config = dict(
    model='sound classifier',
    dataset='synthesised imitations of 52 everyday sounds, one a clip',
    train_examples=39062,
    gain_aug_db=6,
    n_mels=64,
    hop_length=160,
    input='mfcc',
    spec_augment=True,
    win_length=400,
    targets=['group'],
    num_classes=7,
    arch='tdnn',
    norm='batchnorm',
    activation='silu',
    depths=[9],
    kernel_size=3,
    stem='single',
    widths=[256],
    mixing='cutmix',
    label_smoothing=0.1,
    loss='cross_entropy',
    init='xavier_uniform',
    optimizer='muon',
    muon_scale='original',
    lr=0.0096,
    momentum=0.95,
    nesterov=True,
    orthogonalizer='newton_schulz_5',
    adamw_lr_other_params=0.0026,
    magnitude_pruning=0.3,
    steps=15200,
    batch_size=384,
    epochs=149.4,
    lr_schedule='cosine_restarts',
    final_lr_fraction=0.1,
    warmup_steps=760,
    weight_decay=0.06,
    adamw_weight_decay_other_params=0,
)
Rows from block 5 of a small sound classifier, named by matrix and row number. Each number is 500 + 50 x the weight over its row's rms, rounded and kept within 0 to 999. All counts start at 0. Numbers have three digits each. After the name is the row's rms in percent of the matrix's.
After each channel's rows are labels from the 100 clips, of 14848, where the channel reaches its highest value: "top examples" is what is common among them; "loudest" is the band of the loudest frequency at the time of the peak. Only what is clearly more common there than usual is listed. The data: synthesised imitations of 52 everyday sounds, one a clip. In brackets: how many of the 100.
# conv: pointwise conv (model.blocks.5.conv.weight, 256x256x1), inputs 192-255

conv.184 075:400479545500500558484559474500500567500519500520500500582500500541468512500500500534464500500506436500532538500448487500570504532495600500451500488500670500487454477397508489392524424578500500
top examples: people (100); snoring (51)
loudest: 1000 to 2000 Hz (41)

conv.115 110:494458569500489431500502459512500523506362625520500527500479500465500464457658454466495459500551436500617507516500484500456500484535440500431500372583468530375488379462500482558500500500500522
top examples: animals (100); bird chirping (82)
loudest: 2000 to 4000 Hz (72)

conv.231 091:500500495490519500500490500500454584431451487555494539553451505500419588495500486480468500414463500477500469515410477446451500402689508363500480529357421475530469444571500393506500500500469577
top examples: music (68); melody (66)
loudest: 500 to 1000 Hz (41)

conv.116 106:413431426512515421448461489500500457500550540500561484620438500516503536540582468500576443579438515463520489509496484507559526525500500465574466500443500614500535432500500457535522514491487445
top examples: people (100); snoring (53)
loudest: 1000 to 2000 Hz (34)

conv.102 099:500500500500533474500384445482391500495500467500528532615500544448539470473421500632571500497534432436500574439500500551462358485503453492484602479409559553500500500475573492500515520602497500
top examples: people (57); crying baby (33)
loudest: 1000 to 2000 Hz (41)

conv.105 101:524524519566500500367551430447467543551406552404500500500421479496355506443500472500517422490544445398500381500457381500500435443606434500500500395517500500500500531471500422541500442454500453
top examples: animals (86); barking (43)
loudest: 500 to 1000 Hz (35)

conv.26 117:503499442512469482482572467537500454501514500512389510430460455500410451486500441457500468457634484480455544500507500462508450501500520504462442614462500350577413397385567500500442507501414500
top examples: music (98); drum roll (68)
loudest: 250 to 500 Hz (37)

conv.97 096:506500500479492500579500500551508519500500580507578500566500500456458586491594500542500500500500500470525417500500411461494500550628513500549413509521511539536530554482506406428481397500454438
top examples: people (91); applause (90)
loudest: 1000 to 2000 Hz (57); 2000 to 4000 Hz (25)

conv.81 090:376531479551555516522433552500418500500481500544500488442500500500500457634486500500536500511474500460496513497490500394500500422530520537500505500422512500500500446500521551491511463500511500
top examples: music (38); stream (30); drum roll (27)
loudest: 2000 to 4000 Hz (29)

conv.159 102:445426500482500408415492465441608500500548479543500500506500447500522431500500486500485473456408434500500445598447500479546442589510533480368479500575500500467500511500606428407451586500483500
top examples: music (90); melody (57); drum roll (33)
loudest: 250 to 500 Hz (39)

conv.73 111:516474449514448475500464530525500500500440584461509459478500500500536416526540500500500500500479493489486522413550458500531457595583498601523417500500447476490500525514545499479552500391556483
top examples: people (42)
loudest: 2000 to 4000 Hz (30)

conv.54 103:440622412491500525500418398438515410366473588444518485500499500472500500498632458502484421471500415380546414500500444527470500500596492492500381554439500500500500500500408500500523459500413489
top examples: animals (89); frog croaking (44)
loudest: 1000 to 2000 Hz (32)

conv.121 107:500500500596470550500500500508500449500500500543427434498471527500500497500388572500407436509489500528500508476495437420563562456386432501586472500500500455660500560565443530525499500536500431
top examples: animals (99); howling (37); bird chirping (32)
loudest: 250 to 500 Hz (28)

conv.114 085:542447479440500416473440535492500500500420500598553539470622599566574555485529500435572500585530535500411414500579500392500584526488478507500500436476497500421490528500500590563514500539398513
top examples: music (53); melody (46); siren (43)
loudest: 500 to 1000 Hz (49); 250 to 500 Hz (32)

conv.193 119:500420461478693427500500408500487528500500523356500516528500429428485572467417556550495436543499498457422474500606500433501675500461531500500439348528568573475475579563410495534500500500500429
top examples: music (95); melody (89)
loudest: 250 to 500 Hz (45)

conv.196 089:465317669500528468458500467488500535544504500500434482458535545447514624529500479470500500466500495500491500500407363500442542500500558408448500542500502522505500407448530477505500330500500429
top examples: people (100); applause (58); footsteps (31)
loudest: 1000 to 2000 Hz (41)

conv.96 097:457500450644369550593500500490500416486500613524500500472440436469414521462634479557500550500488500379437500500500433500571431500500500487497500421511521500500482488438500500500565500428405502
top examples: animals (67); meowing (33)
loudest: 500 to 1000 Hz (45)

conv.77 088:546500500540500500559560500534490395509368500500560500584564500505444480459528500359480527560651402500544491529447423587500500474503501511515522481382493500500585494500535430500548500470442519
top examples: animals (99); meowing (68); howling (29)
loudest: 500 to 1000 Hz (43)